python train.py --dataset="drawn small creatures on textured ground" --encoder_moe="top_k" --encoder_moe_every=1 --encoder_width=256 --text_encoder_causal=false --warmup_steps=170
Rows from block 2 of the text encoder, named by matrix and row number. Rows with one number belong to one attention dimension. Each number is 128 + 32 x the weight over its row's rms, rounded and kept within 0 to 255. All counts start at 0. Numbers have three digits each.
# v: attention value (text_encoder.blocks.2.attn.v.weight, 96x128), inputs 0-127
# proj: attention output (text_encoder.blocks.2.attn.proj.weight, 128x96, transposed), outputs 0-127
v.31:113110134173133131167188156090132187165120113149151168134095158101116172126092216111154126112122048080068114146114084140099139132120107103126091126200178079173117141162149142052130144177168056104143173125151138095156094172101156141125111098094064120160129142097110123183100096157138128112157156135116162141124116143141093091070143070121157135105168105132140183114099085107142134097141
proj.31:108146041139163186124146098145144136122109136101108094096111103205084091085133153163074136088143180133131117128095125122184083161165157144099056094076161155125128141169129178121160168115092166112160128135172175197089091115099142145110146155096151132141194154126115136147154101114184087142135100143124155118157202115128153089153116144135151150115110107071104141096120191130152124133048
v.32:122128103095173119143187123107128169141131126134151155147088162127161210168115103129166102125115123138104128156133101109109070130117134062136128140164113128170075132095121149078141103116183161083116110142140071070155073119193121118123124094164133050132164094086112154185128171153099128124122164094159225127105091144084159129121158168077129179114167060109149121131107134085091121076152
proj.32:094130049129174148111132106112130126096122102085115087084200118128125037108138114204108093113120195113161121094121095183211111166151123160062098138132173123109130150124151178153164195065103133086132133117164128153090096161112145119096139129119158108161148131122158138128149123113153076109148055125119141102113168101160105119156126133122133183105100118117150161060153131121179107178095
v.33:174128136081083095101041146160211150141104147098072083113167104149136104117167104128100145153102135153175104110129095136174130107092128165132150162133154158093142145105107095169140100048110164151111146106090138171134121116102113105142157154123173198066116144186157106051155125106089113164144052147152119109156170115164154141161156144113114121111077141143079070158177133146155106132111
proj.33:150128207114118079134114139116138116159130094170127183190085157104102183148088139092157145135156088112128144132145134083086112124107096092198172117145153090121163121095120109132082113160182117159124133140055087094152162151141134093187079084160122133103097126150162129136126118137055160076123202134110120133128026134092166173104114130128119123146118131154147144113133063142116101146206
v.34:117132096137176145158190164091074139124123104128151146149089127127120164159063084119114088094124114139147150155141096101089095123154183057109093138146095110168176143073099133108204110111124160103119130123113103107175090131179158116119093135167116069116193099090055108133114154122118094135090179087141241159110102163085162120147121155137127129135165089161162169125138137100087155112127
proj.34:107142062150145182113104106114128094070135143144100085158148068140111087097167130131115128095130185147120148080107142165135130116156130143052106102126141179138044124147158141143209114073096204113118121144177122146100148112130096181084139156118117089120153108062154177139147107124156093137178089114158120159108195121162098086120158154099124148119152155095100172086113166118161167116072
v.35:101167156088081128159137133135149093120132189134138047163127118098145117088133104124161128166147125171112117129111104134106165184134098111164161116146141093136091160160155149124036118139129143168172129071108095140139084136102067100156170090102058157150122171169182089144096110162100108113184130159096069083201157120121127105145106185167150125140146130070096064117065120135126122117105
proj.35:119116081134174127107172080148160158106121078146105127109148104159129145126085151173093106139156129095162099139108115105135116097153096156108073082115101087089173126110088134144081229099100127104171104143123127099125077161107205106148090151125179174136136223114171103135088081137079151156123115159112135094116173122141164143120128092206142151121110125162144153089173086131120072184112
v.36:098144128170163109141213158147069099096141101135174183134128110131131125139102111134139131075139126074133128117187187128126129126108125099052084111098072161139134130178119144094160145186122086108101124169114136132116161171148135170091092120164154068175153121111058159143088118150185148097102156102110125159086081143073129134120110088099113085121162146183189218135142143118098147140110
proj.36:125141118115106158114111150146096127123135186102120105091136142145150111149181104110100133132076128158086106137122135141117151126163155154112138152106091203155098123159125092092135096123087138111111140102201149124143129076112079152079209178113110115139110102123080116107139167122184137181098056092176118152151220142162080099143119116124128089148170148129095073171079214121129173084071
v.37:193133076103118089114061185106161134190122160139063104121113140122136100168133164112120149095141100130119115114134042109158147091089130140137141144187165122134065149099123099158137106105136153128128168137093164096171138092129149156159184134159163168052111123158131072103167128118072116150125060101177188118131171126091129123154194145069128135103110113090085113147142183137167161120118
proj.37:149116169130108123115163105131130124153120063137111195160072161141042127142065146117146146122164098098168142139125122107142094139103102084181121068117193083125177167083129129143090124132189125145119121139080104146144129156131151092191098121138086145142138118168158139164132077142079143047143200133099113123169062134098174125107092119150111121107093120090132165097111079152152095179178
v.38:114109149113105066130081131131160143101122138108120134122118109134161133084165212144105171160137141102123116105186144175173126144123083142127173111131155114065115111236125098165064138155110104130118165129117131181093175152053097134158150095106151144130098146159146121061126115150143160072133105159108036140152176121156128134129179050119137121088070121120118121113184124156173133138114
proj.38:173123182122100095118140166167122150212108132118125210106112135147103149151117140116122141150133084119059087165152112094083132161099143151156159093128095131150199095152063127114066155184163112157159153107090151112150114090147139059146097112103123150163102165214112085108117130118114161143098125140113119094167090147100165117111096123137125086165096113122103049195154142141080109133170
v.39:119141110148131178137157085097129192168124136148167142150089156113133189120120109107184100131096109143097130173057047097098106135145180072144119122162136111188115142100179178098141142125125161109117081115136077071121084144156143141118083130150100082166124149125152121191141142164130105162130163118125219129129128130100133095117109194109143149144174089090126070116070082109100110060143
proj.39:088144018139176174128146080135159127076147090148122080116167106148138072096134149210107108114136187151182125091114114142164114133149114143081085117135177114103100142141131166150182186053096148081125119116130115162088105161116154142129137114137146106143168130092141155134125100156145068114154117139118129114102166110132105124133138137115134185076107108101153211043153119118168123171091
v.40:091152159118159161153175112146094081074166085124151192121180119116133110165147050136107114145164166127113099116150194176124108174179100139087142144060072115103183092125138133103118123144127139122143099157184104142064143082180118124098113185158160094135179123121133142148107089134137135103111185113096080105112109130119148119134086127120091129125086151194211135128136134150075097192141
proj.40:123134167110104111120096153106111129119144153143133090104160125077255135140211099126141085174097142165106125143155127162091172133128131153114196193145095175130098106112158113114166117142101122094107138088143121078154167128147067133108141100146158068103097102088114129104174203092144152174125069093146119118067165147170078139140125154084092124143167118175142097106118145106112134082119
v.41:132127127194088163169127159108081061109130142131125115140155116109104088117079078073136111070160106126150115135097106086109206112139163118104077110119097100193163136064142116121188128094140128132167131078114176154152095131158146157111114135097098158105123141161149085156109097153143070184144120143125185115119116121109081123105069184171111111205186207147144131161099127147100141155136
proj.41:110175134150151143147105083098147090066163153168123084183097102155139158094132112069120134109126132147181156085097164093106104058136123079174113127112123156141042121118166112113157053130114160125106097160129132127113147122084106196134127163172087127091164092031131159159132104153150125124153165123150143181128165139140096113095154142106109135097176146120109204078098151136146173121078
v.42:121117084144144179082178075133094126187140119144134112150102162096100130171113104113153135103094159148099135159123092043096132138124156095130105136151110159164088137134138182113101134129183139083188088132174109030146105120185128141124133124144099098134134132077169159194147159125107121154095145077171174118118113130071118141101170185102156169132175038093146132111100155084126112091133
proj.42:096106039155154146111149128132102138098124109114121094083177140103132051121112122204143072121114159115190121107139120213220114153133107151056086141130135089108133203100171162165139150057113131079105120140169140156083094181120163128101143147097146117169136108113153130131122112130156098112126078132130112120109147095165098119177108109122119148095084135072150162084125111149145112178100
v.43:109120112117136183195140100125099087120145139126153123131177088126120090167121082103155068102135089129141125133081097150131146183138169106102118162134112091147184141027137126111141095084120172171152121088142102169143121118176100109113094182122085148126129120144159131184116145127120102138119184141108186154162102115097141099126096194176115131173185177132171130134054109113045075149162
proj.43:083157100156171167132127089113152111072157130176121058158123066125187148093157100127129109129140141134170152083104136114119132065144100095134137128142146143091049068123169129132218107113095155100127114127137092119120162138123110202128132124174150118094167103057131189126139129126135100108171158138138120147082165131134090128108173148087114176073181138158144194056116120096160132138092
v.44:110131184112163115173162161107086137096124132123153183100134131092188164079091190132090151162165110085110112110188169201139112168148084121084100123125144093090147118174112132083113162193137076122157102139123154187115144152126144140137101101134186086173132146121078125136080108187155140113126137157089072146154105128114128133139108046121160115108114165201160164111154086153123185131149
proj.44:152115156115090136100124166124129143148113161097162138093144106144177136138184108117097119141106163160053096148155141123074152172141181160109152145109082188150138092173110108097109136136087146122150146087135169125176125056160078093095164137116135121117110164157073102082141199068148142196083062115124143088116184155146099105159138150114141094194158122150088057154123174116115141091101
v.45:050118141162185120179174159110087148111156127178150174108084153111175206090116162182170095094132056069089160126141119171124116121130127077122130110138104099142118109132144165080168154189077115143084127157115085147119151147117151125130074091122118100177108111103081090149081126164146126083136212159083169178121115146081127108131106098138119116119152120089165157097101106113157151120141
proj.45:130142049170124171141136102151148153093135143065126108091126067213123106106165147140071131129113182178097099099084131104113128148155169131097087085113135178136090109195094115102170184116090158113177141088176161138101112076126112138103179132106116131143179165122102157120120134132194110171152089149146165088153211136122117093137161121118159142124148101129106124134137191108124145123056
v.46:199106118135095187080080089177159126188129124123090083161166139140074085138123083108108114105108167191123129162053091093130149070130178141118098121152136148188105165059122116148152090049150124136133109111123120090138105107143128117101124178137106191102105141156154116135163127087098103217146088129160165096115131132140103145112121213148115127156157149111114082167135140140115101137116
proj.46:101129130131171116147117103097148106097136101166118115196122153084126142122091125119176131106148113111233180113113138148152116105131080081161127156141157087130097143095177121156149081117157142122070111200085075137119157188119138183161096122159099114091162100083162151161138079157091111063138193139125133180116079112139136147136129135115121150082116131113153218078108060137154137143159
v.47:174161099131135153095178089136123148183116106126134104144134145133112129145093080118181076110115149165145121150055093077076137080131153106126087124151117119194125156043146144128170127088145147145122077128147117066139083105183151110119127180154093116105134142151137137184153153127103101207139127087159228128082111125130115100104068206134125156174166109116127100148104117099108094117147
proj.47:082132078131180150148101116089143110073171111145147065162151125092169098096116110159144127102125162112229164109120130165180114113142120114108103174147159098110068148091177148157182106097129101085086130170147103156103132202115135165144127141172142093110171099051151153169167122151133104079161147133131144147115121101143087145153149138104125180079134151111162197070124083121182143132119
v.48:184150130118185078206128119125139134070131116129133087159101152078114131123173182161086130177183096115132143060176081166134121087098179137124160160142140068066175133088138098146145126120066150128135084150123116165080119093151079060095102150167143145149106109150125093100095092127133129184173161136098102135160162130124158090148102100117092133113092138100133066172125087143108077136121
proj.48:119142176107120153120142091086204139147100153115153149098152099154166175112118103106088117135094119123079066165193162085099120178130131139143143140114098138125130089210120173142154152106157157126081106120128090103143103139140140094159115074133148078108086119153162155126143171123112121147171101167153140103009127184108191150117164121089131156142128087146183128080216146155137135129128
v.49:130096144120167121172183104125188171098153092141179092155124125160169115134128154158123106185129069154145113098113114158113105141199166104145131172120142114112136108132113168179101111170158094143123154151082127206043141110148062091078099105140155180097162119117175102099096142136128148140141109163150037140142130127126136102143091076132107161075111145144145103108037123129110122139187
proj.49:079156188102144125131156121098139111114072134091133097114186070127178185096147102134119113136088158118102137146119158167071171085126103082135086143104144161153025132131126143116171114075090131108101153154157156119117127138159173225142172136155092096039115169095150134127106164116104111092118102158151141142072152144188129136107123083120131174145142117123130171130149096116159146096066
v.50:165146108147150063202114150103136117051171110125178177107150127148146133117094170129121140112160048084159134075130078159113100095126129124144126151139122067057123134187155147118166201126089119086092145182090120208111139112071105127102044134124129138112068129192058119136110083139160128129138145137113140092115154127145135116133113108135083102108147122178160115136152130127090148148141
proj.50:105115117141111180089133104160136070121125154106128135107136061173114186126151096091050095111117113171056045106105143065113129138152172139125084102098123187132080095247109137106168144174099150124174145127146166071123140114127158121119139124147121124116165118133129153162100148097113116161130077158178104103117187148112170136120169112109112110120157079166117083131143153147131173084113
v.51:064107180120095212059137091145113113164122151126118109119103127149172111125101097121139117137117180182125102141168174140140153166159091115090123121079132175172115103100110138128103082143174091184161114102118144070141134155157149148117167084133116137134199120042219127116137148109106137110089086151115032129138081132136105178124110097094155178159135123128105143105075157119139128148144
proj.51:106124123130169072175139177126081139104111073100124119137175155058135076120144148157161115160130131132194185156143123221150172081089097095120156161127130137110104194022131151136091109098100088126076151137155180156108110139138131182104160175115126152126125140165114108121100160160111134078105110099125127195139125109174074122153093123148098136132116158105124110136099071092162079126129
v.52:162070095107116109080175128180153167165109111140118150130158123255107114106133115150149156121079146102144073177063126088093102120165144144172075112168147147158084095140090126169052105115189147156092157155115115130075126172151148128155144084094142147071140126160096133148159185154106102142148139111140122144103140063122108131158139112156140143095138079122158161065109120136126138089153
proj.52:154134135121115125164094137137110145112126138174115121160078169118119101153118153133207126096138147134157183088097129140150093096125120115144125101123138107168119132098155068130161046107138146159142118141124095146158198134083113159132104152147092113123168088008109149108100070137167150126138172124088164145236111117162120122118130148142118115102126161112090221124064153119115192159116
v.53:139093138105125152120190088130161123127167102123144104172091131158152105136098124121115089159138094178153095082190172159097136131169157111093133140105141134124122092131118141162113109200140053148140131133066096155070141081189122108081116102153178165139193105091200112116114133099128139145137093189141043155145124141126158152141104059083116153118136170164135104132048150130122129155187
proj.53:082157183116156078152172150094106126114070127096116134103183109087157144084140112142124108162062144133137149163143154198088170088101106088149134156110120167136066171093101136129140104075087116121080161146171179134123094151150136207136177132140106113046103162156139130149080168145096121091119065135147147179093138113192097151136094084124102156147129143124137133145159095102173133109072
v.54:178096109122123123159108130160123114114123102128124102157192153093079112151193096103099157155150121155166095138072093149139121111131160124156128154143156115084193121084132086165098127068102181119143155133137165162121086073148104108077115174113144174066111115178137085129147184126128084176162170120121159133127176077111153089151126192138107120093113153121099041188129122184094101077151
proj.54:113157193121113147145128110112185116166147111159120139133088115131130184111121127144122135119119144097099121109146143061096084204139131128148141109152186083153118077155144129124153148132164152164089095128094045085143169105120170097216118077155142091127114123105173180147145133103081125091163188146118163113099053177100145178100149109076135167101117108132161177047156116146132157155137
v.55:137121173136148091110131155141160172059124120124136129087130126215168134086067168177112174108122133102130099113172148144124116133151143125172141122143121131061071120192124160140104135142136111134099096137081108169038173201093123106149137131166152186092114140155139158143111078159119130134148136117111049140112104122121132160145107047092147137066115085163195109081138169148115126168117
proj.55:131118114104163156133117109127119112092097117144134164119177107122163132105182104098127071113119111188120128121154117149162137114118137146099145140051100194114109164157154167155182046133076144123113170121184177104076155168131152168073170179147086118144166066121097089123086164140177147177113052102119098111108197158165163121142164145144091103141178134142091144103073139121122155089122
v.56:117101193141142114121131126137183148072170101164160112125113115184197106106089148167140126138146087142154094094177142154115135156162133124149149140098138148063095102135129134149113122178161069137128142147091087192054137163116093128065142127133133166119149142127198122116097119153101152131131094182109010151153106124144104156147083067103111145081099137163133105088071146114104121181144
proj.56:062138135135175132146145151133085124100069132104139132090212095086166127086165098130086087148112123184120103151141139175115174086125109098105116166102126202131044170108137175147142105114092120116086167144173185097097128165149171198103173171152087105087128100154138107125078182141129112090117065131184115139077172129152112138131128096133099137137171129133119112113128103111181133091109
v.57:214163078141133094151116082130144120101152111116109138188123160030085116151139106108087117155152109133112130062203129128155111076089176136063122146141115120085170149113150112133138149137041142114158103141122152138090134080158107100092075159126190141150140108150133098104142119137161130144109165095155166141076182140109153090138138109091102099172130152140116114229130135176128101142118
proj.57:141146231080101118136156124101185135190091140131113176090111111169106185130110103138160123160059130099074100162175155103083121195093141139187180091087092113153166115187093121134150100124134142139073123116141106102130106108129135084186151085100127120110089143161146135129110170099111133140147096148128163132068092189125193126125113092089144140151126092138146121112211148133165133131109
v.58:146179111153087086128080172126090083134116128150113216110157135132132128107083124104140174092144159060161127142148129103149121091110096165118110102163077145091117172180148110122172168080089158089102135155127107101150143178070155174196091163135115125129050175202082137136160080137152123110138152104094200120084124101131118104118125127135103097150147116156174130145205120135114126162100
proj.58:148116105135129172123107133164128115125137121161111152110112128134077130146128130110088109095151098192081109114109076078176112162137147162121138099111126137108166109189108104135131080230146144157152135096117164093121174125117132034109141144123111148180171047135068144160116147117162164184099134098125101113173119152091182132140167151107109080093148120152070096090045179134112177119159
v.59:111105163166118142151059191147094091116127132147151145097206112123130138141148129121112151096152150107170112137068078158138128111157088130181120151125129100072189133105140072126166165065075183100101159133151124153187107149042109127144079171099083140100050131194086095122148119133144084156156117150095175101146128129129114108101128204174133127119141130132140089127191120113109112142123
proj.59:097124105182142185093124131163135078134156087157122128157111100134123163140134130096043106098192092171093093105134108053126103154153146122122095130148181142113111074181133138127124185190144158145145105123115127087157186119108162060135112112161143152160172098137139198173167147121104139112118176145155077100159108156068132154118171151103115105085145102152126125054081122158108172129182
v.60:205144127131125080122165111139153183061108115131084104123117122159150128099108159185115165125155136117064106125191167118109127142098165131135163122131122126101033124175149145089113090130130136159121092152133114123046194176130114107132177105140188150141170138129129133118151093170099132135106161082116060160132116103109130161169134043073167092087079075133115109141155169162138146126098
proj.60:155129128066150125144106083099133166107085153151151165101149166146154090131149101111206117151086108113131120145168131160157117140117127162115156113053079138140166190139143151167157045077113146099080121083147119114094113155130136158075145170112105108160112059133114081061053138142191122181137055094080104129080183166161159097133146128154133121181157129122112141144113150136127111138132
v.61:125187136164121125163098132057096110111117171130103143107133131045141159126125134135128126074183150074095194111170134135151136131073106128101159124112117121115141170128160126052180151103083178117145104090199140103190148128085131135165148138136106094163101148120097120145147065111145136098085154083099187096156113167132128142107151184139152071170111132106084127167199123131143160141061
proj.61:151084074141127140077125087142141140150137120129157139139132142171129088144130130105096154141138106122116078148156103088159133174126144193087143123104111112081198128164141194151097182170140119081167123081088121133112095106136137066089100128093169158216120124208130091115168145110127120179108113111120064097080148144071145096148142145130155092129137104141150055150141126154086056107190
v.62:183165133168113070126100140112137098053109101158088176124176126134132109097109135136121194094165144087128095130164151143131109133098127164170153129137107131055095137167158110111112111064072184127137099131154111153111171168078151164159139169148149142132080169191118103142146070145120124123128176075069164110129146056115108127136155118115138089096091109143142074148200140165110120195093
proj.62:147110116116129162143107090144142133126111134162147188087122130142129125115134114098120105113103099178098086118169112061166095170134120169081171101085124130109166144190135171167146091193132152135096125061130112062100149124126155066122137133113113110197154031161119108122111152120161134181141105086100092090077137191094183139132183152093114102124178096145113110051092144150125128115166
v.63:086182118158171152153154187075117130149126174083151099079055098079146156144120194149133113129098110090121198111148107120127162162082072132081136104146126056156094116119163151064160174173120122097117096112158160132157150138092109138147153141135078127182104102119062158157089076133178159120096114125120113120161092177151112142100133125127146147125167121120108174092154099071180142151083
proj.63:138095038138119153078142100130125145097151136082166105143161093168135104137127131105067141114160119144134097131130108132160139075149148159114111147116079161089149137154130169098098213163102122069197124112128196172122078115128084148072103155107161156139130168170118090102159126134156118206120111137133113119098224092111133095135107145171139101160120143132132061204139147126102083101137
v.64:138072143127104151066099146179142088124101123154108123132214125202123094094143064124149175096127195154152047181096170147133135166187128154177125130118134165099132100100109084189074071096136141154124138095134102110114124178126135145129157145107149176071132132172186098143149162127087099147155111125079107137130112055116134147144121152134125110064093106109117079126147161163098131127130
proj.64:099134168161157156178088167149127121140127083205116133146096173058139125114148130123140105118145107162154144116124114104153114144105096119105165127137196108111130147080164140161144079142152151177057117110129094063128202146133183107140136138164121099154152050127139155144114134138126146048122161087100100136149073144132108147131145129091117127079151125117121171015050093121132168139157
v.65:174105139126087141055099122179128091135085123165088147123204152172092097105135102134131175114136227114137059188118166128125115152115111136177112128155122172113122107123109073158094054046122162164126120121143094090121155207126170166172165140119158141075123146146142110140170140131091100130131152112093145131131111056102128134126160139148142116106098077119126106146184136185098123119110
proj.65:148133125144147133183078143146118137135147100200118171133095178089138089144121148118187111120130088154157152105125095103176108150110113141119174117112153101130163138102161107173119055141175158180080104098118079093115191134096132067126112147127119118202151030104119136127120114139157159120133176080083108136173075154107139122133163149109110100088145140134100168044046126125127150153171
v.66:185112131109147096143156101136175157088138090136135078151128161173141122121125142161119128185133077147088091130128137172095126159137179122188138168165138126084088088123109135173063074133136113146148108145111118156055152124193110061096159118153196184116168116122167129119070145166086138135177156128132085148142122085126162118187130069082125155073090105136159071118087109162102116093155
proj.66:128154168077132118173153074100186153125121164126139144118132135141179145086153091129198130132073154085155133104174172146083111133117105120100128122089124134151098145138177170143196113046089145090093121111119079090096108131123152206155147116155117074108113108098173124095091126135130105121168098119086159112045146168178145144121142108114141155162150117110157194109195120119132120157047
v.67:100089116135144154158128209128102126164128131134193144085154111209139122110124149118149154120087108097177147141040066112130117118161089103203084155149141078147117134151097128129120157132154100093075208153114107155170094144102117126145103123117069112087077142159051140153109133124137118137187105139100162112131134134139101122117106146188113141086162136147176158057124085097094151088164
proj.67:103116061167122164072106118167107073082157122138122085177104090128129138126121141100049142085188130184107118071064124084129120083154123118105053127157170151130070099156140101102142174163135155133214131137111161116150186111114135132104109137180119139108172132073132173153149103134134126128110171161153110116204153071120079132114144150139130109084126128135097125137070139147103191114133
v.68:155174089144105114148108095110090093131142144109109191151083157044099147178120104082117098121134108131113139090174126103140137099090110149057124121125077111169163154153160138078178180138076113099146123140135165089188144063141154161133069138129136091197143126092093127123160104116170150082107144092150228117099148150125142110111143135116131099227151156152131137171159138096135144146121
proj.68:154116150126073089100175124146107133136148163066109150097122103183040160143082126113120154166099120109104111156117089126094119154109157171178133087126097111117191105178054080108093165189107117134149146104109169134149078091125098074128153115067133154136120170195118126149115114112129137150115096125134141132131112149123165088148103100131150107144133098129104055214197172121138064135091
v.69:142191126169152088165104148069132135085136144121115142138092121020139162116104155148104117120186092107110176071193159133150139109068162132068165131102094110089142167141186141087207162126060155105125100128151121136109138113099124124135102147152151123210104158147116120102129052105165147124096156134130133107131136175115144110119134109106134104164104159137092131176184146125153133182069
proj.69:137125127104127123093143103104154134153097138109137150082160105179139152136149092130090112145094128128074049184175101112120153171134158180136159121089071152082185126194103186146105146143111103098120128096141148126110073129151126082109138105093137152144108125216126071120126168101136127190103079126156103097043171160096189124150118121116135124164133076151146060155180151161130085093143
v.70:071097122117095181088140189152113140194111145143149151092121126242157134096096114141163147103074147117154108171061087101113125125177074119168080134109131146186093120139102141120096132148192095125092172136124125095167072156121160165158139111108069134125095136132105155153098142150094143087154091132121143107128093125155106121139099146165140172117155112127171148023123125072140151105155
proj.70:128122065170140128129117162174082124091155122121116084162123114078106102120115160143111120083204134174189156073059119145158130085157123102088092145191179148112087143087147108106123158144111138136196134154110175155141154112110119169089113164155115138124185123088123149129125088139150118089107164128130148153226157044150051130138113149146145091106106168110103142151063128104108150143116
v.71:128130151152080125095062177137119114085098149184098169099189126152159102083109107133105189060169193098129084176138165130150130132137090128166145108099107167049126154141124104123139127053116163150127108117138101116131141197064146165179153171124099119107072180176156131130154092121111100138114126117073134122147098081125105155113153149135155103110072122133129083133192156161113124182094
proj.71:121122090150169162134088128144112120131131073178146165113138157092127100122153128121103087128151100181124110130156093099181124161120118157094188142117144142089156137125162166163116072171158128145101141089126119079102190153124166055106131147128125143204158021167115132136134158142145135125117135073129059107139093164074125145146153148094093094089156118139116122040047121148125129107192
v.72:123114105130123144141064191139097077146138131144174196111175114142108128136131125082147151088104134105206130122065083127152103089152090131144114117140135104103181134146121129165154202109099108083070181155111110165180119144070131169132059176104080122079075144209083136156154140127149105138162122137113179105102147121137124119114097194171071125112179148147161146115156103130099126119154
proj.72:102132111168122162103116156180106067128167116141093122136103092112097173130111137100054122095178116195094111092080113056122121124142144119151102134158186150122095076171115084108130133206151163182163140163117152086152188114121148067149134104158097148129172113103114181196147117118115144115113171155158116117196093116094112157121149138106103108068137112145097124084081150146122210113132
v.73:091125091136112173084106140149093093181090136119087131120180107116050122138181090103135125152089197143128120186064140113165163127142096128155109133145146157182153136092114101153104087059143199158137144107162145074201090137140149149163178164097092100110119116140105131148158186121105109136144127098136205116134137089127108124107160225157130138164159114093099142130154139127161133068121
proj.73:159121120144095126138108133126151134143184096153123111166047169118101094146097155136152155107178122094162148089109106089154077140121131136128131122189168061131172079072146083127101146131175115153134066119078049157163174121106098074160077094132143139160125120088116147128176100126109132089141201114098145122200042139084103119110116158112149135073086126122149152098126109105085131161159
v.74:161153084136166062217148138112130150103164113098166138170103139045104147159155156096129097159132041115143181071114072124115111097097152108123126149145136058134172149120150143132166175139100144068127147156132164193131138064141081083067070128122142127139115103125061092130117135139180150140151152123155194124132161160132145072139118142138084114136145134137121124169115085132120120092153
proj.74:128124153123092167080152105121187121166138186105137115126114091199123200137112110119100162122107151068069082124118156075068125137154164136156076106125113119160107055215099104093140192126127139114170115151109096134160085098122126119167128074136131125078105198101161162136161108106099107156149139180148159104081143137115175136106132115121164149158121102139151132168211155150120161124084
v.75:102116135114084175042145106142118129172087138159095133097125130173119116106141095130140144097113208123087099201127165117122141159127095141138122100116129176178075093089092112112074058098168134173152112085177141040145137176151172162177224106127122107125154132080178147141157137127095126090100119116126128135144084087125113174129164138143157138149110095095108162090136159124145140116078
proj.75:149118085136141095170111150141097176125152114146131134150108212095128040136118171141217145139153111109215187110134124185190113129113104141087155134145134094108178176030161130156109094108133115129115115108112098166117134129117116126104113182106149137196134100124113075096132116142149143121124150077087114156191111110143088093162132166142122093126115165117122144144083105084107079161172
v.76:102088146144125159152092190120104120160126134135149131103179110146102143119180129126138133105117123098169126187041045110112134114145114128179097155135141102139162144084110092113127162102139167082094200168158133156182067110088125121160108130083047123104059107182101120145114136105137089151160113147131177113171151146133105132110126231187113161126169146110134111096149100103132122075133
proj.76:111136084155119158098108127152148102127167103159123093163106114133116115140123134125069144091193126125114099104101130067135081142172137097121064143193184102114109060151151119112135211151159146129193086139085089137164195112113124100151093102154153155127146147087156172149190098118086116088128213171131107107196112103077091150118147146094153125078104125136143135096107128155095172168157
v.77:159171120152124093137088175121089117131109135135111185099144148079089143139117144108134175075112152041139157141121116097141098080053115129143080090177115117128125149146132124103177176099107165091086157183150147103157163179072157160176092130124112103137072130140041139154157102134154102130113153082130224134090130135107116127116145145153114096147169104139150177129209088146121125128091
proj.77:173106080129098143095103115143122120123157146168114155136078125180080117169113136089131131091160095162089117078085083079172103145147160163140134096109098126119188096170129083117103117207160142139178108114137115114113167109096092047119115144122119172197168099095099123125159113108175152206135163118107112093207130117085164116141143159134128084107121120147081106154068183154103169117168
v.78:068081150105125138155126161143117143144159108125184136109149127221153153139099118107168109134096097146186140113060066126094110137206103103188121161127144103131144095136107161154098144168185073124115205149094123177126099119120105125120105116100071114054125115099131130148117155130125125122167077168144112111147115132148105136113076159176085155094170152143155126083068106086091139101200
proj.78:085136122179144157114132166158095077105137122094121068180143085103125155105133135143064121101165153152137150094045137131113155075138130084115055137166182163143032104119124103083139162140105122140189147175125182131150157117122152197123140153187105131075157156078133176156133114132097125069104153157166155153186142076154071150103121120129116143107135146124113154139090110122138178115111
v.79:136125152145168112206105180115146117061164123135212140109154122159147131135118166132120123117140068103183136091099078174126130107163133115171136142116139069067161120141131135157159203136112122098079156142083096224119110109068081115108065154138110162114075132176103105135092113114151125153174142174100125116155129134154137109140088133148080118079132156162162059111132094144099132164161
proj.79:064120119155145183088141117149148066133120132112137114144170064137157198103138121087017107108143126170066069116121136061099139130150125119099089159124168174117058082208121151113154166155125157127164156134136161080125161125127169129146130103168124130090144138133153172174156138112098107127128125164182103094091169139100145164108161122099120140108155080173137120099126131146136189083107
v.80:167129151159163080167174087115151152016171112138150095126073139114176121119116165157114111134175055140131103070194122154104128114130153108083150124099124127087165111136153162137158150176110114171152102150099114161055151103118083089092121129151172157131168129116148106077112096138122131129115148156131056131146108128124176125172135051094109098091081154181098090150090137160128113170133
proj.80:096120170099150126136174103092134127150061163089157154103182092141155178084164103130112086167096145119078111155170151171091164125117142139124135139073073178127100130163122173130159095085081112097098160141160156121091106157157145178124166120128105116086096110170139117133070178126119107136122056136162114126020152182152179157125124091124104149163147090142134123156183123109168108073105
v.81:178128096095090099051165094200140160152117108135100158181120116125122127134121100100159151145115154134083090158167174096124108127123146155074108094175132197180104106158116137163102106122165112129139084151125167072108157153203152157113167083103169120127196144069132143089184199143110122143098129098153119170059136092115101131155141070115134109193148111113128179161102159153120129131130
proj.81:175128170081114088172124160098103161139104163143108143099086199129077089157111140151244141158095141088160183131123141191146122120093133126185162084110089095173170165057105054123123034100126115149079132142151108156136124140139098127143143156116100122127115119097086102099081120137156149113138108103084163156181087125162146101133106115151119132141106167090095153163121144102142126153103
v.82:164161115147167097191121099103131128051183114103157096149089113077175147143120155117101129149169058154135138081184102154128120109121152120079164137126126104046143141151157160105147180161072100109151110150133151155055139069110078107080089167166173175167150107142146110091091089146160159146152147107111078141131173166132136093163131072091121138111134165168125078171132150134120091145140
proj.82:096137179075117133125161094096155121126075149095131149084164073174143202115143076120077100153092137123082078158178158129106132141137131146133158129089103159147099132193099182130185145136103129097080152104157154089127077113143155142141148099123133103086089141179147114131093173102118113149158067141149146107018155171139173154094121092108127157153150079139157104120201125120162114113095